From a checkpoint of a small multi-label image tagger.
Model: 32-pixel images, activation swiglu, layers 8, width 192.
Data: 195000 training examples, 70.6 epochs.
Rows from block 3, named by matrix and row number. Rows with one number belong to one attention dimension. Each number is 128 + 24 x the weight over its row's rms, rounded and kept within 0 to 255. All counts start at 0. Numbers have three digits each. After the name is the row's rms in percent of the matrix's.
# v: attention query, key and value (stacked) (model.blocks.3.attn.qkv.weight, 576x192, the v third), inputs 96-191
# proj: attention output (model.blocks.3.attn.proj.weight, 192x192, transposed), outputs 96-191
v.91 115:166118125153154111122137153163091104132140176113144120113134107126120127107147122120101132121084121117106138102116149078103129123129114135118170119153148144116154109103101173110132139126144116177158075138097126097137122136078137121118125165135126124094105174114118167147151113096102143123
v.92 107:164115158123109139081140131134067113131112133095102146130139140110112135083124106121134166133103171162114093108116120090133116139134136132109143128143155153095115137097117184137147118126132104170186121129118139082161110126108147123126099093116112143108123160126108127076163144126150154098
v.93 121:088133100120135146163103113130189140125138146155127146160121136169119152157136141143130105132167097125149127122135115162133133111127141134134102118117131121135125147146134081140119108140117135062101178112173111154107121139150138134125137118133176141179166076146131088133122139147116079149
v.94 111:124117152083108133046140148126121125099127095106105105129121133120140123116123114160154169109118143156097122158132134135125113122128130163123115158084117129096087130119102140159148115117112121156129131159122091151174134085118139152118142080139125157121088176107123144105172113154133141091
v.95 119:133076128099143116112135127125127086126123114115119154140148134156114150149141150084163127126139093148153102123107073166131130109113096187107142095155128102112121147121137130147156102143130136167136162133158108123161141097097191132148139106158154167139086139127171101083152134123092080099
v.96 099:177131111177134145091113133156188126111162124123157091102141129167157163110116125087094151168124132098096146144120123102096115123154116078146117087162079160138162109115125134132128119116122120133112076122097106092109130143062106101093152163126123083141126150127109104151136142138092159154
v.97 091:166130144152118158105148159140137103107172122149136124168102095122146158112122145163118149099151110144098130155117127112094120084135114127135091105095091140122134135072133156132134133143128090116137092146106127118124110135126123117113160145100142116154127184172097128107105112144096166122
v.98 115:162124126131114104133152133149191139118122169123146120073141091167132136101139110069138135149139143112126159188151103124128113131144167067143122125117110134121156103152117132134101129128147160161092067128136117086146137115075080111117129129123079074114110148159123088143137158143087129143
v.99 068:141090122134140141150138139124128133128136155123089154146061076098137126106120115151133129124123138124138118152121106137117078107104145152135100142156129162092129154133116140126121102143131143086126090169120088124131126071137159148148171133122152162114085173133103138108136127128103122116
v.100 089:152130094156151122148106115123191133115131169117148107108147155162159146103124145072118151167116141094123117113106077118142139113141136107134127065181109145136180132152144123112142112148120148122121129073113112095112113150063162114116134142125144116155135133129146098144151168128114110148
v.101 119:142079120158142149102106106109171140135135071105096128139065144139128146116136088151077105127123136120122115135113124162108071128113127148165117126146125178165124132144114095150089105075117141109118117191101108137088125092132154124132159143110157151116130141103122132132138126143151110152
v.102 114:126120119096153125122141153108103119103112175134132111115117126113135128153081154093169151150122119114107119148151136102153174149138127104096149138160150105084137135114137151108163112175124091114140135059132121116150136173111103118128112082175126159150094128170110115121130124101093105123
v.103 115:141049143126139146118144139143118124091147128119100150122067106122136150130112129138134116161127153119108129159137120143113125149132144105136142133163140163090136131117114115113125063137130148094113069149116094114119136090121097110121169082144141139119060189148093122135102109120088139141
v.104 073:132177084180102109115096123111186151140132127127136105116147171155128110128144110146079121112096138143109126113110126112146091107089158128174086139089150151153132108111145138155109145136121126151113124127112111134115124109128168165121133146124111151117169116109140145118173149135161088122
v.105 091:128176105132109078165129135115137100153114140131153112129203127162104109121150160099127163091143104138130128119099111116147163098144087169114124102109083097149148110152154170123137168149125137174124144120152135127130107142121143135127127190100100097144159101139159109120116136153148149105
v.106 097:128147164089125142120155132174109120119141118151154165120139086127129129123136138121164099155151117148124160141156168142096149153158162079128147142063139112106120126112104103125142128126147136127151119143143162131138127171146100099132113098132130088116132140150115138116090121140111153142
v.107 095:134175086170117133107120130099175142128109090128130077116152164133117137116118128145080145084106117114107121151151143100139093119104106145140101130140103118180139060109150116155119175113108081159087117130102122144117124116111158145131114149104104124121133116110121119129143147123159125121
v.108 067:124178126114143138177132139105138129129090158130113125122143079145071100115122129145119145078120135099171128136136107136165103131106132160092103135100144116120122109148114158127114168131139138129122141123145102125148106105141171151171089109106068127110107132148137120151143135106132104092
v.109 117:126110105132116133133147138114108101143122119097092111167089144104114104148127141179132130081129103128122118136119147139140107110109101186132103137119164153114100133112136143125124126151110104112158122161131135140134110123155184153145158138138162170134121154157122163107145100120155080076
v.110 118:103139081121123113133120122108112125114103161138115104119166166127119121137112160109128153148109144100132112123125144110177164147130118143104156119168166095117141106147137115101183118162117120131111147053140129131133133146107120148151105107141135164139102098114131131130155127098134090095
v.111 107:112190108144124110161106133118112145134128142136141178135168182140103119108115170133091130103111147136132089062096114092150151103105140140130129086165116141138158122087165128088144151176110149127137125106127149136098133142128198123127122136087135135156143112079125124141111164123134176118
v.112 113:087133115105119109085141106139111145154123066132129118119153089135088135141122133147166126157140093129151104170134131129129120128119107139152138141097111097156139089137093092109114169071122134138101125170160126209156124100126102121105124090131126144114098121134109151108161119172138155136
v.113 088:102078119115152122083148174142115128139131086137131119145128100145101107155139132139145143121126094144139118186144151120107099111110108145132179138083129095148103127138124127126147171105135123193129133158122115178166130079091127133130096116129115141100129141117123153112153103142114106133
v.114 071:148135122163120135123125103142127122116115108124091149139144132118120123073062108123098202129112140160161129115132141138141136138156123111092079116132092120148094089108148143158139156115137141108117118099071121111114130105132126169139136144098091128124160114124093112093097139146165141123
v.115 116:169119118153142139172133161125157129101131170143128174136109151126161112119130112141093156083120154139126158119130141135122126099159178113103091103147131135106097156093154159149161103167146141142152123095090134079123138123116178132152141130119138123151133142121130120149112149118124074107
v.116 058:183166091114136131162129106132164125134115179137112162110131111093122094064115116112134172110114145142110139097111122114133119129153183112126077124146108112119125126125147157131087138093157148110124135111071135105090160133143124160136148144110147105105152114131095084097112167132138143132
v.117 074:121096101110083146130146120143107137135108121114098105179156184119135164145087145149124156156142127154120078155146109117131148117124098124092129163148162140171151069102137127104176127153106099133136111126139120122152084094078093127090138184136085169161147112143117146145095122109124130138
v.118 106:129180165146147124116107090083119146115133136120119160100135100120108132109104123098120102146114154078127149094147112138128124156130129116161109097143106141085125144112101124163071130120117113088129143137106154127105157169182159131161120078105150111130097120106111136104125147124164165124
v.119 136:103158147107107135101122081123106133141112114108128107132145090118087151137124129112155088172128107107132110123124105132121125161106072151168162151116140116157163113163096089107080153100115135103111155157168118170124132151152086115112123125137145128119112119132114119113152104130146175148
v.120 073:151132088169107117090101150142133134138119098121121077108132128171148126138149119111123164132143122124101132151114181107142110129155136141143112115092124162117093136139121124144140132087131150104089145127156096151123128118115148145127121126137132123128148136082102146143176136185150070126
v.121 090:151137146146160130124086135119176124134124164143152121103065076145123125086142094114109115120130141124124178101123132131149093132112194091146081124099119140092094215129125146147078110103147133090125173124125116135091142134167136127159107080125158097102156121116114104124134134128130101134
v.122 124:108155098098107114134122112142112121151134105101136104121152095129100140155121142136179091152155094127129098130112106112125129136115097164154157159146137135148155096162114117079088134097114153128127136154182131178147144120140100125089135144152144128126098121143137105100150139143116154141
v.123 076:123169131115143143125131088129120133101151122128124171115166107085109118144091143124157142147127125109148133104114112173106134120150093146148132091138089113141131065125104099131102140104113169138127129128132163143134135129129137121142144087102157131149079162115111145111151144153135165110
v.124 069:167133128095126105188111130137145116102155190122168151116091115115126141118148129139137107110140132175126166080104117142135136104147172123142085179163106120099134147109159154083107119138141149111133122101135129108138147127144132139115159118124151131128119145172128088111093146118102108109
v.125 110:107136121129102162086135099141106145150108081106125129139132100138082148097093117117115129172111115136161088128107129129116108150111099119140113131099126119175153119158106107143093195094136122115105159134146105162116102137150106130131118136102104089104163081115101127111141099151181141163
v.126 086:159090102107114113171126185165153116130118138122154115122108125152141129137145114133124122117141119153111141164089155102141110114124197114128098176122169146122100160131143156087143116120147159135142119117130110125137122099117120137097128143141118116105143138155111111143113152138107089132
v.127 081:154121134168108149138119098117106117134108137132092098165123197136166135082122121111084145128113153134118133095143106141151162162146110092083106117136127140141150134120151126149138112162149095080116118094111116068088102146146103138130148184121114117148180090135129115142091115117162152153
v.128 096:100126098123130112151116143118100164102114122140148127152162139134096137147140158100146138135119128113112106138113110091159131099125177165143137158142117155130127125054146116111143103168106157148164154119132169110152132134119144128103148106109136165131092156091125141127102192104137116105
v.129 081:135155141090106118124129111127116134125109147109143137117119079111119161103119089091114106179185127143131144151097104139135132159117157143120077129101107176110124143171115137142093118124138129117102090157115146146144128114148108126145130082130119139120100107182101137106132147181151129155
v.130 080:140077191117144162083119110134147112099130125129122145111091139133138146134158117103101133151114157110127142119128118158145125104114111052120130132118123136133151168124120103149145157119141095116136120087084126108107122172087140088131093141125123102128156102087140117151131073126135156142
v.131 091:113131096115117156147123132139157140151121114105096170130147107181100125132131130151112120100148124142120103135094160172126101127142159143133101095139158150135106121177126113121101126121133162107068134153160100156137138134129144130118111131120135115147146085163107112148161132167121056130
v.132 076:160112144154140135085122123155107077146145144144127149144122137131152144108149156130146142145120122149106130112103121134139139092131103095087130099114150093111159145079097132133196159126141076104164097106138141141126098157111140127133113138149146134103130134113135141111150096125109148123
v.133 083:123136059127129127160129151152097134127134147139122178122160124116096125117098134121135156149174127159132107101124129124136115083113163173091093134153104122125116111122158130161151149136136104148112130120102152163161136130153115142135145144133156162145151074124106128112106164154138118149
v.134 106:123139120122127144144116160077144141134077133111141124105146100179092127088102083092078109117141148131149102161093141121157110150085172149121079144141168149122111130161123166094104126105147140121107107155125084113146105095141143159131114100128089146104109116166102129157157163154148103125
v.135 087:144133134155128118122151132132099098146123127126142110146161127130114136114150162128173132107111103123092129133162152104126149145143109135124136123098176089107130109082113141117166130160127147131154129140186135099109110158143108133127105128147114129101124167160101143106110137112126161117
v.136 110:139162105092099149112126135126133120168098173125104172136132111151122142069100114110115137148135139164116110140112143128144127128137131117080093079155188103125140140171095141121161138114145116089089073138114086163134128125127131166152128118146124134134147088135104097129145135149121097129
v.137 091:137125163079121116117084119075109148109075151139139121122110109147093148089117119080094125205133151113094102152109106105176128154117153121139113147138150175105135153155110142132132109118118134092117099114113107116114116143131126121130108075142094130115106117129109126120118147164142139158
v.138 090:157105173126138148095126102175163084130155140118123112126089127117177134130153105151129120142112134123135155104130125165122132124138073068121161091102128153140146157143092118165135140111136111095156111100113099128092120153100137116141120169134158100141177127108150117127159045109107136132
v.139 109:130106122115128152131141144166132124143144138121136189137128115141134158125119140129092119152168107178157134111093124170118138085119119127069079088124111128134135146122131109160142135114158111133103109116106114172168122134124162125145120139137152120149137089127157099127154103173116097112
v.140 072:130151100160123120140149130149134112132145096110143118148162111135117109149146157152176124061124107133127125100121161149112152134150109171147126112067153108126106100107130141107115127156112164128143179153214132115118133143161136127133115130109144122110110151183104136124128113127129102108
v.141 086:127138106109125144140146154109147117151081165115131132125146099203082150087103120106101142108141121143139099149104158116144117147106163153099089149137197133120130118141110172127127134125146126108111118129165086133161100116120150154127091120150110137128128110153091118125173144180135092111
v.142 082:138128118158142130160125138101125127130133105115145137125154101131109131137127124111149100077120111122127128137120136119118140175121170180143116128101169141098087103115121161109110087147130189122129147176170136107160124112156123156115144090140134117107080152191087156134134164125149112096
v.143 087:096166106086117094139102132076121168097100156143135112147135146147131114119122128101112140148114163116095114151134109085162104127127162152132139160181123137134128142141149119110134089123114160124116140112112101130123150106135133159118147107110121195122105121076131115145121210118146106139
v.144 083:123182094174140171118125125135161091109092139128122122113165153124086166082130126133089133123107165129141124095073165117128125150101124147133109120136117118144180103150133109113180146120153100136122163098071114110098118149087126085167096157108116110120162121096115123102141146123148138161
v.145 083:132113097113140123096147147097116129148115146105105075106117118147128106107106099085162176136100132131114108154121117112132120149105078152125154114119125124136139135170117122138122139135116115161120129160121094121179090156128125148138143163135102150132127129120133119130172141111148101158
v.146 133:130145112171136185125115140143115098093123116129127143117158155116089147102108156116085129113121149124136126100078150129139153145097122162120105121149115111116182097118150116125194163143168096156120153099071118096114133148091137089186090159112127106126164139107119125101120133118141153140
v.147 073:131157082123146130145127130181128125144105124166141141127141156113094093119085129163108153104147132128132105108067172090130126099091138121130105125141105112164146103139166125098146157098152106166110148098089162165127133128119124090163095163099105082133174089125118144106114126134150127129
v.148 099:120155131185134165127142117112168115097103117135123136107171121137099156093146136111111120101116124080151154119106134157131138157124115155142100137132117093120183107131132082152153159136160121127114152107089085090119129137099124091180107160099129100123138143109092119105136128098156151133
v.149 092:147177074168142125119128109112178103135136162109139055133131160167165135111142091111121115135117154118107128098165119123145132175131110111109165114131120149152158118134123112111133118151125139129148128136144110083083093159140135130106132185157151155126182097132114122147134148125156127143
v.150 077:119164138125144152109116119099084116115100123071102139106103098116106148125111137121122123133105159128133096137115163116127130150145145159137098078142096140107122130114102125134131134106127122128138097130112165152112161130123145125154143068107082105106088141141136129086117130155152098138
v.151 142:133155128182142185138107111133151114100123118131112147122172137113093168120143156134093111099135117082158146107108143161140135131104153147141085146135105095107181094110131084134155160136156096109114169103093127122106143136111118078166087143109146103114136131126090141113109143118137147125
v.152 065:139140125140099128130115126150138135114176141166146108177121161103164128132145133160095105136135160136128132091163122114130124129127129082110164140109125138148122124110141154098125129117137102101152144129125149118097101120139141124082113153127185156135170113121129168157123123124138177122
v.153 092:118090121094123086111136110132130162142154089129122096160112114159154092169145139125181173131133080131124108150171106165127113093143110108144137142087121129132089142126123124132073109135099127112098139142201132152165104117153105135094160120134148156157117126152136152169135117139104103102
v.154 129:124169161157137134096118122116185085106114139145126077144126143167137162084182103127108081136111161119109168095135090135144120162109114121126161143117144125128164133148101095134151124136114127111132122137120068099077101140121122119122107165134157142113164110123108094129139124118152156170
v.155 065:140051162133135116169133151150082123169108148149129161119103122140140095136148136103134094175152117148118119138123099108133125080119149169132153104102158146103107149121159189116112111147125134156177141150161153100126128089128159130111127118146132147124134130122145124108140133157089138116
v.156 066:103135119109167109122157141113102140158109149110135150106114091111103143094062094156116125113140138141126118137116154086120114152148136154125104122160097108144123152155116137136134143132135131154122087160099118151125157090123151126163128093104063094115109115120129102079102129101116090144
v.157 064:140174116169144091179139146124148103177117157123111123067143130134147115114138108110163121115144145123144137120154123112142124144127144128102145075126132145116138101142115145122116106118128145149167084183114146096120163153125146133128145148147121109104133125143103118114096182120130138125
v.158 087:137100067155125134148156150139145126139117152118119111110169156113094101121103131106132187111127094104144137161119143103137127118118111127148107157145134113140160111146165133117112158151142108185129147098090123083182127137082117112169129206128111104137164141139114130106175143099141099108
proj.91 108:140103176117117136131171126178139124147133181141137107092150123172142090098136161103139108130111092143116118108159112141090153129130179087137090143121135165137132126115133113168129144130125099126087138095137163110149135159171130094125118097160147103181170118140125121125123113176115156106
proj.92 105:146099159095119138116116135152153115160093122097109143066150165142110136139133112107136149157093140157136126071140108157114141140137145124108107124111155125122141118089178136143097148152141103131157128100119146101190140172109130127114099142151115117142169126121105111109126163098138143091
proj.93 122:125152087185126144148089093101116145107141107128136145190095098099111165117120103180113133142164121117115117148084133109170108097154082154121167104138117122104128129140104140125154083116122171112127086160120080145084109086097135163140151150109155160128094127145103137125131148098155088129
proj.94 106:120134118125171098107157176140179107176066122133095128106111162142155093177115104092135163124078156161140161114122129125128093162129132136134147115120126129104089129125142140104095134123140128117161132121121165150167119148096082135064125129118135129112146145096111138151122130105107124129
proj.95 115:113162109189104117119150154117146134134116117131147144119116156113160121138116098147143122143139137153115150147104116119120139099115170163122123068148103112068176143092133144123131140126163118125155077157086123167142104127103109174115168121134153147167096127096098151120133131100135152095
proj.96 092:147106126172153126142097150148136118099103140154113152117132107133134143104146093121111111131123137142087157125043163123136084135154126163166097107108105178147129104162117122169121114111137122095148145083101106097091166113114144115083116147089155164136126164113078093141104178169108119185
proj.97 085:138156128175149135147142145125136102103145124145156155149121136119139132088149107180128118094137087144136129163119143125149106136133084170140139092054105128115148104121115139160116100127153129095160143134140121136137109115103127142110148174125124163126159170132093137137146146153070137147
proj.98 106:111094158171117117129131136129169136101122136117118132057144118153118141096158107142117109159138135136122169120075137143117127143098162175148097100111103166174118097180105113141064131139107136141158140137138126095136133090116125149121129114114143124163141143151148093124143161111118100149
proj.99 069:109135118142097139138149134099140122090157096159155130155106135160140107106154124123134106096167115116148118194127112131156138130086120137082122076111137117177160137131096148095129082155130136134148142154167123185130106056110122134103158101147114142110121132164130140152102154109123118092
proj.100 087:108101137132102162143115131126116141095108153135135186143109084143113137115126107129109108156123107127082135148095152142134147115132160141136082110157130167137171151114119101142138108132111104101134126082058128136094176106119155083102136075112171169166105124142083127143079156127124116147
proj.101 122:124115093110157162081134147122146126082148073133151159178165138154181127116148096107127140100153123123107094142137123132152092113112108094096144096151139090178175149124102140113156116114135128151147149116143138141096135126123132096099125111119121161107105111137101111169117149137118122127
proj.102 116:135149153113117101186109122115101128174104150161114126121087107092084093154122148150101090120121146105156168174113133097123187148136120143165123162109146162092088137132120080142114127135107132098107142113125117152124169136136152121146128123125121087143151134129136140083099107131147114133
proj.103 106:136126120145119128146089142106120111144148063176144102142114125138112093137149129109134083101145153119149139180076123099140140165095088142148155107136153163143103121134117139095100119123108154122119150126177089129113130116126132162144135139118132132124115138135138115129112160118142125113
proj.104 074:090096135094146172083157119136135105087096140101088140162143159179166131108148124132109160125138101148108122129162147141165114108126164093120102148132114098150182117125132111123149125142130078125115126102098158128107123112125097093099115102128119153121116117148122119157129131171096103118
proj.105 086:126126136142148112118143112163157149113109179115156130096137128122136141097139145172111174125088077153123130098140111124117140102120168143124099118127080128112137108112142150173134099171134113124146112136078154131140125107122141110061154094134164128182133125118100142157160102131099166113
proj.106 091:118155124172116141149136129117132140140149124110120129090124127104102198141105120156137086163134138116156108071083152138089112160163115146145165121108123138112093106153129130122106145119147139127119124133133109098137107159160125168199118161142107090134141158127154120092159132099133135139
proj.107 098:110127110100173124078183131150159135138099179125108110122136154149188092113128133102119152115138110153113132131134145127152104138103170115159111171115094148137163108137136113127110143145139103139139140110128152116121166122081124067099136108095119161100137116099128109155159118208090143136
proj.108 065:092160149115124138115180128123174138154135182111102113087114141149129110119107132146152135132152117137152143148154113121145178139094176122125094143149118103141137118134105106099120133178093123141158124171135185147128132072098140100116140071142110115136134138113158139135146120125084127080
proj.109 117:103151106099147148108184135121147091117125121144150109201136164151171088136146142134132130042139102133172113180156124095152170143101138114112139130120130094121158153112110124102150108142132125137122149115130162194122109111119118084098144113141101098097117111141113158154138094147096121083
proj.110 119:122134138091101117144103105147101146183078173152094110132104103118108101166117152125121135138115147103128142149123146103127166138126152109159128191163138172091111133116136100115124121147107117096083118126085131133105173119134136096138132109113154102138116093114126130130114091146172132103
proj.111 108:108159118104114159130111129156077130117118160136120116129108143143127152144123152129129157145114117150083087121131114118135129104139139121140115158199137143083175088077191123107154128138140102114103103106089143123095129145103123116116131110134159195149101157078106148135104155163135173118
proj.112 118:139117079141129100071138101154168152125111136121161147109147124121150151150152129136123153116124113118151137097103121155117109122138193094121172156112061116126097135111113134116127175101119121140131130163122112161134135101143155115072172144115152102106114093107132109133131121162139166146
proj.113 094:112148125195138107106145147115193158124105136139108136114159132152164117131115126105068133103118154116151132108111143138117103133116174107112111130142081109129089145113109123122141161132120114128108115131128128167129120130151125126074167151103126086145137084104123107183124081148127142155
proj.114 079:118092122095125102158146154105124177152154083166091094083123116106122135160101123095152100153157159127117140134137148117150083120141073168114115125142146136143158129159155128113129103183125155136131147151192119140164137121108148123160125115133115128108118125072117139116159143107165100093
proj.115 122:115124159122131147169138179097112130147140095157081118124102126126120114134100118122124102143132152138102124155141135115141113089124077167109093085156173149125158109145149116123133076148153129127132108093158146114136096148094094116156111099141124161167145170127105153136131123099102083100
proj.116 057:143101118103116111146119117133104140170127147113119108083112085113085101128125144135155141162107140124125110127150117124141097098116071143140124151118177132150177092122146117144093110122144135158150113144144155122135154119108161144139114101154129161108137156113101118066135145104186124122
proj.117 076:105115102114115127128136123135125159094124119159155089162146155103144097135143156124126149067145107130136115138096108103090162132119142126146183165131121125117074155101126134125100125165129152154133168107106100108123147087114160128102202126105135103145115117107166120117157128101138134085
proj.118 108:128111153086134132119124093129115114138139137100097164113085101124107194129138096132153102208132151108111131121148126147156097136163111117130132138097137131110182111141151108134125149109090108104122098158152121132124132158139134097175052135119115166076112120130102153102104158141151133173
proj.119 131:163134103124118112086117063167139111100114179081175141121137127130131149120155133137144148129123104116142122106120108139118146175144173101147161163089084106129108133121110127152106170102099125119130129166096120135121161113175169120113130162115128108087104096145148111104124134153165176164
proj.120 069:120106104131139172120113139134119151119148111145108148160144096106160153154106118112058106134147101116124108114080160122147076114135109113113127119146114131142099149183093156105178119117144123108089150122132103142133112137129114147138092097113120142106124111113122123185125130118081086116
proj.121 093:164113146125129135125074122128101083151128109113092132141113100139102144135124147154125145148113117132113139134143167144173118107116082126140091121147140139172156084159095133136153112076127105108160120114114144121094105160127084146150068122140097156100135135168121102130084122121108104165
proj.122 128:166131092138120109098110096177127112107116167105188127120143137125134116121173153161130153099106105140142120090115093129101155142140187099154173156109093114133090123098114143146104162103132133150116132137090116145113156106154141157079162154139146112110104121132159100103123128163144166148
proj.123 076:131117106117117092116192129138164153136146169125121149051117120115135171129130098088167119185114153132111150115120100109126094132139148152100107118111095147102154119137170121131115137133099126120139077171157124155182139105143151113103156146116151138121095122090126154124135172127154159143
proj.124 073:142126128121128121146101143133095112147121132133165085110103124139102098135137162165150123101100122145121111133131083099125160087122108147142114109152155150143151091104144122148114099138177149167124123083127155124111106137096083157109144111173128166169127186138131131120109145115098124114
proj.125 116:161094105131123108094131098144159138118114142105140144100152119106135167131122123127132144131124122111147151083146149163128113174148131113141133167087091106166093137138105132152125162124097120123155162176133108112152171099160192112131123155109114086086137076121133102124130123123164138143
proj.126 090:131139127134138136155086167114100124142110117149134111140138121144087085128126154162083147081089102155141118122110118127105151087114122151126138122178161141156074103114113148114143108118156142154132143078112141099105094128096081166079153108151128129168157173155147086147117099109082110114
proj.127 086:129117139081125146143112118130082118110155092122133099158118118081115123133110143127165128115169119117111132151142150124132137151131072147156135137118179117124154136154133128145111107139144153130139180148146119073145156110122160133210099111145113134119126143147138139076156140092150095082
proj.128 094:124167134102122157130167150158121140123153148104099139105141150155097157124124119129134146162128140134126103107121088118144076106153149091133138130132145141107119115108131141117107147116098121139125067125116152143141119117109128130108126127138113122074128163086133146148105181148126143112
proj.129 084:140112115109123102136169123084121095134131097138173104142136127115155142117115134165126140092172114151149109133123155125113128142124073137127168121105107116145139161132103179125152125157124153169174145151149131123122078125135137116129165128162094126128140128167124148091123128118163162137
proj.130 083:137123162084115136122079160145094125108125139122076163129132114077104146153128123136146162175160141118109148147102149155146129119140114167097091120112164131115112154175123114133161136120118135107143145110136114165124185133155133144172063142130104148107148118099130143131103135119119085118
proj.131 092:124083087166139127136128144113175147118119124156154143154140118140121131113163116125116146091104117117135106091093137111126148113110112151093170129179124159166125126155115146128162075155133141167154140125126111116117080117101141110095119123129151135144126123147108115141160125095133118100
proj.132 074:137148145130111146091105142143135114126102135125096125155122116075152161133144123140147152186133131128120151135148174183145148103139132103096080111070127134090134135122117122108170139105148083090130157110104111147160124158136121118139090112127130131138152107133080148142139106153142099099
proj.133 087:147118112151135085190140116094107171152110128151140090093144128109139116130106159118121118108134130128127105081154091134151105085139103126091181160151111132136144152090146159151119116162169162167130119119171116151145111124112135142116185164167143122143141131093143130119090138118181144124
proj.134 108:138117121118125126152104120077161098124120102138135171129133116161115168115150125140117128124137126130184094092111089147169137128120125113092167135174124104141093115114098164087161144132088156140191137103131128121094095122088152142106110099142110133123142127165095101119099148100129152146
proj.135 085:125149125101115170101143089144129100130112152090104101136128112145135156140146112139135116141125122135147132146157175158084157141137154081167131129103138140081171120118121089076128144099129072092106122141100117096127104148139105091133147087106109111118112128165084133108163136156119128142
proj.136 108:116102103154095097140114122085184124147083110155141134198114140131145116116137118142137148121128127141137127112125154149127163129109110141106157159155105135141143136098120146102145084131141137121176159110106119111077105116108129104126141119110149148165162104168084115109134100123163155127
proj.137 096:126123155064121143107115141099128092114123094143105151159111132132107158119124117159137163153169123161125121141131126138142103121146091124131139134127140118111112129144113155113133135115082129140163121113111138136059131139142138118130086120112071147082153154154103147091086146149160141152
proj.138 088:138125146144123147103083143170110108113126131114108132153112099084122126149121110147140152153137115115107163148114167139130151127121115167126050097074133140123130155154109115149132120107150105090135166124119116156151163131172141146176072133116134133154133105149122146129136098120115071121
proj.139 113:164120103185127101146120157138139133144122136164155096131132133068149133108117148135138130118146134146124119096098139133135144098126101161076103121130089155157119147131116170154186106147178149139162173123142104159150099116116163150119136149146158118165163101106112128128139104118157139089
proj.140 063:135107112145115159092162126144133125128134137107143106090152103138123160130180104119121103110078112112160131133128161130095169154138178099146143099119147126115146105114116106101133115120137103130103117165107097098162060121124123082115141097121159095134089122146091117126186125133097108100
proj.141 093:140092107153109140142113111095188097145086133131135144157129129148112180127168128153116129132118121133183112075095131173152152101134133117106147135160128132145099122119110140097156125121096124126161154076083107112086095129093146115097119101129125114149157107176075102109113124112152140142
proj.142 089:130137124125112154130158116110132122127152123118156112097148099160118172125146107134124094100119118130164114119124112104097139154130138081145177090125147109110141089120105130081141120128101120138134105171125119089138068133102133118103151098152123104127095151155095123098149127112125153115
proj.143 089:082119125094107113141137134116138147096135114131132161141098159189118109107122127107144145149132143132113105102132072110166046117127131108143141171175114132137119125113170145127077133118075129144129078118124183138079146097119117139119135124119139147084118170105139136139092165128138165155
proj.144 089:126116160183117133111074100136138124160116102129052129134144138093115138114145142087137104093115114126106137115107171175171131135094150140137130120101107143117164127152073140125150151136115116097155145135143141089137128133110126088160148142139132101127177104152117084164110128111106124127
proj.145 088:152164111089134099112168134126129113133097169078157130109143117104121107136110109102114165140135164123151162140114143089104145182123130158131102122118152128145127163178109103096129149137122138138159109122145131170164142137150141095109118111088100105119129104143117149118142109085124093148
proj.146 133:115120172192129134135094101131121141173117109153061119105146151087118127122133162093138087091109107143097132125127161157144124135078155132137131129106115132097157123128097139139165162167123106111133139149135141087151135132116116103171144134136132110119170117123116103162120133117103138105
proj.147 081:148120117176125132112097145141120157174139099167091142117155161061120118136124163092113098087101131157128120090124126176143106097097159114112137136122108128119137142113111132113150150147160117128137126125138118139147116143118124111128176122157138132131143120080130108147103123142111137109
proj.148 101:117119171176113140142106077129131114132134125138086147127128144102129134096139150114140095095129098124118138134115145155165148140094156132139122113086100126124184135147078139134155148151087108097133134146142135097139136111114139086192139130124125101122177107151115114161114124115085143109
proj.149 089:140146121127129130129109111125136074077107104070132096181140127129120112127116100128149135100147132095120137143112152115138142184130099168169142120147128133135129154142085130119107109097107154145150156108121137117106165108149143138167118122097142132128113125198126104110108148096138061145
proj.150 073:094108143078133115092120110133121129177125122131089168105131102141116160133147119110110136165117138149139114135090147150140114111138145091126128140099127113146139099123169119107132159142146130142130118124150152133153089160095059084105080143120128112120136135112109146146130098151105157116
proj.151 136:113107168180127159138092085139127128143145117153078148139121137112120143101147175122155083094129082138107122132124145166169129113082166114135129136101108140116171115119096142135163146136106097101125135146127131091129123110112124098170139135130129127114162126129121108159117136138086151112
proj.152 070:122136126143133152131103132099151127108127085106084091150140146144133137133097114126166107116125113105116138128167127166118116135159092150148170146145142142106107124126121126159087107101095144121121152151111104097105141129146154183172114154151134151115099155129144095119134144143174088117
proj.153 098:128160075072134128120184154122136136108135158101187133143112103147116116139084113143116167151127143129162145148128120089107120136155112134117121135149118122155104159128149104099101117101141152136113103117120106183128106105132128136091151112108108138118095159095147171101136116125122115153
proj.154 128:127118163151123127123087100120149088102101116109109119197114121135122147097156089149127141119132120103120150148107146134141159177120103139155146105103147138129129151165069140133131107125077141100161156123109124086081144118139135141163086146103138135133156121221101106141128119105125084146
proj.155 062:112133107145156130124124177124133171156115167150122085123135142136154108130154159127096137143122126160099119131152119118095118089124181123143143144188100131129094089134145118157106103152141102135130120110132145108117131116108131159051134079170148133148138143092141114165156137150126140145
proj.156 058:153127140090124090122123152108106116140117116137160154098147118089170123133144103128058068123127179118137130126138108136137147107111130128114101109112139110120139135112144135138159140163147124146140133109139118175125142180147132096103115137132174150165105099111088146138095108142169162135
proj.157 056:123132128137119103102138118144144103084154111120149102126156151167197103089162137115115128118167108118120134127151070099123161111097172100138126120142125143143129094102103126135092127099094124158140119096128127157123176100135121145102125097130160150138114109149133122112072142121139123159
proj.158 086:140142155143116121136158111132117147149154147130103130099170161100131090101113186086131101074143115153138138130149139125145145127085177159122101140121103124129151153156111121104147165170115117143138099131145135132170143106120149084148182097135122078126163109097149113133113128102096119107